Weights of a small multi-label image tagger.
Training: 9400 steps, batches of 512.
Data: trained on drawn branching plants, 72500 training examples, 66.4 epochs.
Rows from block 7 of a small multi-label image tagger, named by matrix and row number. Rows with one number belong to one channel. Each number is 500 + 25 x the weight over its row's rms, rounded and kept within 0 to 999. All counts start at 0. Numbers have three digits each.
Before each channel's rows are labels from the 100 images, of 14848, where the channel reaches its highest value: "peak on" is the class under the peak; "strongest on" is what is common among them. Only what is clearly more common there than usual is listed. The data: drawn branching plants. In brackets: how many of the 100.
# convs1: grouped (12 groups) 3x3 conv, stride 2 (model.blocks.7.convs.1.weight, 192x16x3x3, each kernel summed), inputs within the group 0-15
# convs2: expand pointwise conv (model.blocks.7.convs.2.weight, 192x192x1x1, transposed), outputs 0-191

peak on: foliage (100)
strongest on: pink blossoms (100); narrow (61)
convs1.91:521527510521505525509523458539471487530539506485
convs2.91:477509474502529532503500488515521563477517477514507478494483509462479484489477495477499476517502479480504516479495482495476498490496501512492476469482505500472519497510482487464517489493512501501477499506497499508486461482567500478479494483580480501513507508493482517490485501479528523484500490614545512489492510468561510499509477494499502516483503516490486483482512520500499504490470476478501512509496464491500587496491511482488469498498587482508573571495473462485474492498583462498458500512489496497508484465508490515477502479534501477486480511502495529487523474462534507511

peak on: foliage (95)
strongest on: autumn leaves (93)
convs1.93:523478461558511484488493469478493462486509510486
convs2.93:491494495480495530567507482495491505534476487468536494487561491500487501501505501526517504487469493444511527471517499542474486500474471491497512455483530510526513521483472457443486504512502568490493486483480470490555504525512523483529548491488477502584496507514565547482476505543479490508520493507504489479434490492514475501527480482508470524534564472528508508516497496480501527537487509488514504508532505519529501510503499493510480521514503466477479494504508496517468520495526494509504526502498482564512534506474472495449457498541474491529502506466502460550482490488494512484

peak on: wood (61)
strongest on: autumn leaves (36)
convs1.118:474490452478541501503498495514487528488471533461
convs2.118:507509525538482522506498504503496490536506471471499492472472457528430553478454507486510510497581509508452534524503515495494461459494508480489526529498521480461536485497504497529440495482504507526441522502515469515489501497480495533492512539494498485491491496443496502515496520500490506481541551501505496558484500481479527495533545508504535513505494541491463462484509483490499515511485488521513493480483482527532481489492532490528465446537472533506532495492514436485472432473494518493525495506489519482513526502510524539519504465475476523468472498491499489511530474477488490463

peak on: ground (49)
strongest on: thick trunk (100); wide (41)
convs1.36:493520454488560504498483495490519477540511479487
convs2.36:492499482491489513479570595479499500483514522499483510540507482496529484510512500497521498507498499500520509495585487483480507503500489478592516481494502527506524502480503504503509500504494484490523510487508500518495517497501494492498499488497488581501515506508489514466495494487497501495501488489512508484508502457479491514509487516490483505507496487507511492485501518571489518477480502458484495497516532494502495602601512473501522518493497507500455514607476509488530515485509502590511499485488507518504481525487483519490501488518490481495488489517505490459489497502500505509

peak on: foliage (100)
strongest on: pink blossoms (100); narrow (60)
convs1.83:534514491518495510493516472542475484522559498479
convs2.83:485513486501536496509494483518513571483523485508501509490472489452462492505502485472519500522510484476501486491496483500462463482482490524496479476486508509485505509501491497465509480513526507499487503510473489478486500475563484498478508502568500498528499502499479518463505488472507538490502501586546505487485506466580505508488490455477493490528484518495506465481520515487499498507453483458494503500511461504502590492494500480485491500506583485499574560495471490462467498501586485486484494498494509501491510482508499513468500486555513505489501528506505533507498512469527477488

peak on: foliage (35)
strongest on: wide (55); pink blossoms (46)
convs1.56:516510482464480529462525500463507522470490467474
convs2.56:486452473527436484487494495477504472504484518453509485505516459461526495460480505532495502462447500468524499491495499510471490454474492496490483469496480529488552495468484480472485496483504537487499480471482472496511509513508499487520507504467483488481476504490511510499503519516453496506517481485490467464476517501511528499510465463462471476563506457490475486476533493499492506501481493501518448486516482543498468491486445523469471537544488511462487483487561485527475538502473494493539499488448452487491481486465513467533486508468479492523487486424477483526446483465495496511

peak on: wood (26)
strongest on: wide (57); autumn leaves (37)
convs1.145:484566481536503499505485537484489489492468480493
convs2.145:487552483529471468475500493467526496519476494475487513491495491421471452499489491481453490501503502511492475458496561466493462508491510507483521485495501509497515543515499512494455492504497494505503508490476504520490519470485487481496513563491500486512490499480505487527502528490481502503538489500526504488507464509467539516463488466471500475482480508518502503492527444501517504484499513521479479493490507543515498489493542480457518498553500510514480492494503502483486491475501488489502484572500561505585509476482545480497512511486505483500518497550613427486502499502520490483

peak on: foliage (100)
strongest on: pink blossoms (100); narrow (66)
convs1.90:521524502529498520506513459546485477521548500484
convs2.90:477513468496519490521490460523527550488508502503491529513483521432476489497492492485497504493489479496496478459488512469478505477479504506484495474512501529507502518496484475493508488493534482501500496508512486487501476455570478507487517512572504487537505515499484517487491500472490514496514491619548497484507480477539500518461474499489512503514539495502495474451505510508500495478483478451496503512522463500503556482479496492503486494507574476489559559481479492485465486514618499490482511520489490504527493494496484504509502480549496498480496514499512520498481484481516486527

peak on: foliage (98)
strongest on: pink blossoms (100)
convs1.80:464467485515496474506490525462497497470442500504
convs2.80:507506552480504484517502496502483534522519521492497479484470482554523503511519451463514519488515506479515485494496469459442507477497498472489480553513498517467495453495493497575481438515529498485481523498523480481474519508525442503469475483524495495511504465507478519503489461453524487484475567526504481557479509501481487516496565532497551507530522489509509462469502501512484481464474487491464497511483519472476540496492485483500517543493524504493538523505459517495505535504537504510470505457504484478493528525498509503550488494558495521465447507484489520483466508495502506512

peak on: ground (45); wood (27)
strongest on: thick trunk (100); wide (38)
convs1.47:503518448487559507499481499492516483541516485490
convs2.47:495500479484493513475570589481496499496514522501482516541506484498529479511510502498518489511503497501515511493583489475481511517499495479595516469493507527515523513488505509500505506504495481490536516491511501515500517504500501487504505490495491586502522506514491512470498495494503502497503481489509510479509501461479488513509480513487493505504503496512515485490499517571495522474485503453485495494516535491498496600596519477498518512488497501505448515598471510490528507486510498587502496493494504518508477525487481519494503498524492473492500485524508491459498496510500505512

peak on: foliage (52)
strongest on: pink blossoms (56); wide (38)
convs1.57:505504484459491525483520502451516517469500460466
convs2.57:491441474532462479487486494494512499479497508467507491493512473429513498464489506503514495466455498470489498478484497514501488474469489508485465458497466529507554508450500470470506504479490532480488462461472467505514497486505500482523515512504482484474489513529501497490503530507466500499533468508504461487476518499522534502506451471483460477533477438490471509493535496503487489490478493489519457489499500554506504486483427512478485496551519511458507506487574495515485505516502487488534497488470454500484486506461505480525485493491471491525490503407469494493427486487502486495

peak on: ground (38)
strongest on: thick trunk (60)
convs1.101:456474466453500516479502476478476489500471508527
convs2.101:504474523469499444500521524495492492524514517492508511505498498498522489510515519471507467486483504478480465428515482492440505492464506476527530526506507511517458466470479506531499476506491506459482502496511476524506499479496465476522483501493498528489521486499471506501457470489483476475507541463492488564485470499463489505439532563510537486431488487505510485521503508535487477510504460473482503497476535462485497527525463453522527466484493462517471496534437535486534475492500477530454510471499493519466465546490520518510489484497495465495490474460469486474453509485481479484

peak on: foliage (100)
strongest on: pink blossoms (100); narrow (60)
convs1.89:538518493515491509501516472540469490526554503477
convs2.89:482516486503532485506488474518519569482522492513506519494473491439470488506501482471517509517517480479501479489491489510468470481487489516490481483496500513487502512506490504471509479509541515504489489509484489490495489476566478507480510505566507488530501505500486516452503494469488531490504510586552502502498500468577506513476494462478496497545494519494503480486521508488498485509458482462493509504516462502511584483487499488485493500504583490500567564487473489458468498498594499485498494500489504502499507480513498521474510487555517515482505527510509530508506500469519486495

peak on: foliage (100)
strongest on: green leaves (99); narrow (47)
convs1.104:485493426482494481467488489500489487465476509500
convs2.104:505491473482499468509498489499502475546492505492519549496526494500517495512514528500517514492469499485471461494493496515399525485473519469500569468505538514509506469487467505499471514491546520500500522489507467516508542510478502525529484513467521496532514514481496508525453476542496485489523468478496496512486494502450497511462455517512522485487492501515500437518500484491489523528505491490504521502507533477490467499499487458519535459507499460519454471500442536510505437480488523494483502489481530503495494522496542566531499478466505500544492440478493445491472506453489520492

peak on: foliage (95)
strongest on: green leaves (95); narrow (72)
convs1.98:463494506493502481467506499580507505481489506509
convs2.98:480491494479499509528495502497503556495524475507506503475502484548494492494485468470598517496495480477503452500487463503438523529477521510493483488485504487515468479502483513472434462500543522471478498500490476493470519531503529535496478478494522491527513463480547531476461474559468537461473484529516485457487473480466486468470483490509475467496458496499496447491507511506499494517492519470482502518475543459498511499500473532545502503485513466494491511498472504488516509514509514500469528491462496479483516515490501474471493474523524515557496529512469424475474507498515506473

peak on: foliage (100)
strongest on: pink blossoms (100); narrow (62)
convs1.94:535516489520495513493519481542478486525560498481
convs2.94:485509483502537494511493485519513572482524486508501510491473488454468493504501484471521504519510485474500484494495483501462467484481490522496478476490505508485504508498490495466510479511529506500486498507472488479486500477564483502478509500570503497528500501501477519462505487473504536490500499587548502490484505463579506511489491459480493489534485513495503463480520515489497491507454484460494506500515463503503592492495497483485490500506584486498573562494471490462470498504587490488490496497494506500492512482508498514468499484557511508489500529502503534505494511471526483488

peak on: ground (42); wood (27)
strongest on: thick trunk (100); wide (38)
convs1.34:500519452484561508504482496496514480540513479490
convs2.34:493504481490489515476574594477494502481513519503485516538504487498523484509508500493516496512504500504528514503586490482481505515504499480594514479492502527514521512486505505503505504504500485494526508492508502527498516494503499493499506490497498581508514502508490513462497496488493504494503487492512510485506502461482492515512485514486480505500497496509510487490500515566494517480483503460482496498513533493505497606602516475505519526494496513509456514604474505489530523485511505589505498492490505516503479526492487523487504495520492483496494489527506488460502493507501510507

peak on: foliage (95)
strongest on: autumn leaves (78); narrow (66)
convs1.154:471479506505510559494479485517475521550517489489
convs2.154:509494498483524523545481508519487481500498455498493479483552485529466506496484492515538509468487480480494481506497505501505452519455478491487496476485498482474495483478481479439485486487525505472458459496420452453540470476541483524495507495500493486548504463499549520449525486468493492519480507493498480492494488439512476491519509457558462497527543465484485546478482500523499480511452509487493536515509515482502490484489492479514463501483492474464487490489485467463500498477522521486499505495486501500497541519497465512421470502547462510474492529489483477542471489514521514475

peak on: foliage (88)
strongest on: autumn leaves (60); narrow (39)
convs1.146:532453493485492512460511467491522523486485545504
convs2.146:507487506460530509540489485531508508536532502491523485523514531521508497498499492483552532467479486460454491478484506494525511490497455477507489511533477502479469468506494487525514494495532508442484479504540468482495504538529497542487496489505520511522514476524558524486550478535478517519450512504492476525466501503476508551498503518549524506529534469483517524521500524481475459525485491489492524510532534483490492498492505531542492453485488483450494502494444513503532452511501535495542516461500469489492519553502493447507443531542486533523492491480508444504494478536510506523

peak on: foliage (85)
strongest on: pink blossoms (99); narrow (58)
convs1.14:485545485492493499509527497526461455496461520519
convs2.14:484477494497524495522478517527498517484511465462487488480479488488509485478483491471535481495483483464502456455460484467534501506435477500466495473481488482454461469475491507482504484490518490472465481465492460483486482522522501507490468503518465465511506467517508520471495499503527517491484491516526460478503444469522498474478497498519484459495477481471489559472501537521466445450481510496504479497455514471483508472472470517493525499495517456499509513484472521464499496525506483484491512461517471470483508512457527459481489475539489480521441535466480546493426480494517458478

peak on: foliage (100)
strongest on: autumn leaves (100); narrow (41)
convs1.134:515484494547568494480493488509487493501494490540
convs2.134:497497509493512523582496509518487484516481503495507482455570495522465518499510492437512527496503483476510516495493490503454490457486494504497501491489494481503498507493475518493478487501515499485474479497516451490566461469522478528481516491496497499560509484533552515471514492472481496505499497506508497515487488421509502503511487516514508529523569487502497552463467460504503477543464453446501553514512496493518528497490499434503500511498489513492503511491498506507480513490564534497474513487474488502491542525499501507487487488547502499469502512490486473562479512436499528475

peak on: foliage (98)
strongest on: autumn leaves (100)
convs1.130:517472491545566518488503496518494503485494518532
convs2.130:496499512510510516584494513519481475518472483496514475490569489520477521503517499457531508487500470487503512505499498506453498459492497504497502480505483481497500491500462516506479490498499479501475471474526469485567451490530483514484496473501491494558498485527556518472502482487474504522487487509512498506494497444526497500515482516511515516539586490499510556464467477509482483519459456460492560518533510497516526493490500447506510502497485508479510510495505513502486496490567517491488517471468476476487549519485500503480502501569522494459488521501479485566485498452501528497

peak on: foliage (89)
strongest on: autumn leaves (95); narrow (53)
convs1.156:497475508483514554526493492530476534548503508508
convs2.156:523494496486520545565497519517505502488503448505497481488547495571477514504506486497534510495491500490496517495488504478498492514494495489495504455492498472483464467487475500444491489503512475492462475488475487480530444500518484513467488486507495496532510484510556513478522477478471490501465498495501501487511479437503493480522486471536493502512565487486502566472470506538486477481462497513501520522494527465501519493496475477547481489483501463474509503494483491487474488475541510496475501479483475478479563534492475501439501484584498490473476559489472484570495515519509516493

peak on: foliage (48)
strongest on: pink blossoms (47)
convs1.41:466478477525484493466488494463480515473483494450
convs2.41:501511481465482482484498506494484505500515444521516463452477504496482508514479497483524533515519509578547479504495478506472479494520510483492499491486507485463450430503496514498481495499504496497457510521488508511486453462505498537489465459500520496480518487515474497523488436503476521510434477494497503503510471548488482499464457500500514494462461514495488474533494505506493480519495477520470498510481526446492508494493489477535478556449502442523478507493430489512527565505511547499476510477487487461462483555516471489532515504513516519482488487517477486483494503491496503451

peak on: foliage (61)
strongest on: autumn leaves (59)
convs1.95:487462492516495475515484502457522496453452506507
convs2.95:531485501508493511519517543497485485588508476504516470477519476576519508504527479484518505505484517533476501516505494527487491522508512498512503449509521502481514483481524512527474483503507518516489536485577480496507484511517460525478443511491484507538502498497504530567484493452483496458511506491504504490509461531473491503488497550546575497500559492482507513519489493543469496523492509517503494521477524489490486514520473500511535477508515502507521480516470520525503483494513521531499509446498493500499542499505517476593521481537508488484440514460466490513502524520507495506

peak on: foliage (100)
strongest on: pink blossoms (100); narrow (62)
convs1.82:532515486524494511496522475539481483524558500477
convs2.82:485509485505536499515493477519517573483523490509502506491472492463475501507511486473521513522507490472506489501497485498463480485483494527495481475492508510486515504498491496460508483516535501503493503509473492482488492472561489509481512498571504497526503503500478524461500487474502534492497502593553508491486503460581506515487491459485490502533481515495503474489520514480496496509453483456495506502522465502502594491492497483484499507502584491496575559492473497467472505508590500489494504500488506507496506485512498511465503484552512516491500526500502527499494516472527490487

peak on: wood (100)
strongest on: thick trunk (97)
convs1.107:476517491527545499494516490482502515479548451485
convs2.107:497479485490503481502543546492467475540494512492520472546455496477545489484513503485493450503482485458527489469545463492506443495473484490545471492484508509552484509493497500509479509483482499474521490500505472497501476499515494492489486470502506544471506478489488497446482500489497468449471526502492495503488479503485455528468506511471496464455501495499503483533488498550503495532482433457503495499494532466493502547547469468497535522470495456501458500544471505465557518494528489545479485483468469540476462503488501503442497482521502481475501458478485467476479489478491484518

peak on: foliage (43); wood (29)
strongest on: narrow (74); white flowers (41)
convs1.13:486498502520504511521492502435449469500482484480
convs2.13:491507508478509541491487547510480498528526496485496477502542463557498478533513524502550505479487481506493483467476502470477513526473490450497496476528512486482468477495447518541534501507534485482491532461539467500505458545528492525517441505491509502498500483479521523518498493525530513491487475485491490501495459499470503502525479550511527488487525490484532475481504524557441506489494524501524493492537564473477484485481498502530521481501494433529466498482472534488537479508502525479501508480518475480495532530455509478527500456545518494493428518493515514504455497531498526516

peak on: ground (48)
strongest on: thick trunk (100)
convs1.39:470519478489539509493483509478538488526547498465
convs2.39:508487481496496492515558560487485494513491535504491522535477499468550499497517506523489497500484501485416482506555471484519486470480501498551524498507527518537547482476510514493511504486488486526510534482478487487492526482473510503496449487500491554499504512516494504500483496515542512501535483509486510470535483499495492545498490489501494495501490481481505517486481489562455550504482471491495493485528542484475483556555497502470530407509490490511464488554486512461550409506494499555518517467510520532497486480499506516481523487512497502511490492481493489486484494484504488494

peak on: wood (58)
strongest on: three-way forks (89); wide (85)
convs1.185:488489531548473496482538459505489501501541480496
convs2.185:505503495533535536487515494516484495488489486525498527511517513474477501511518510499491486553533485536520510536515508508494513472525521514500513493500502497508517503495482557489517512492495497562524494516491518497499463502520519487510459548494497501467480599491481484486465517499559534507559496516500529506551539470511544522513494495496506514531508545480502512488486482489478511466530481518488535514519474505475505516514492507473498522531504495546503492509502520494481527478485479509520487482492481479467468463511556598488567472486537533461480508456474527503523517466491523527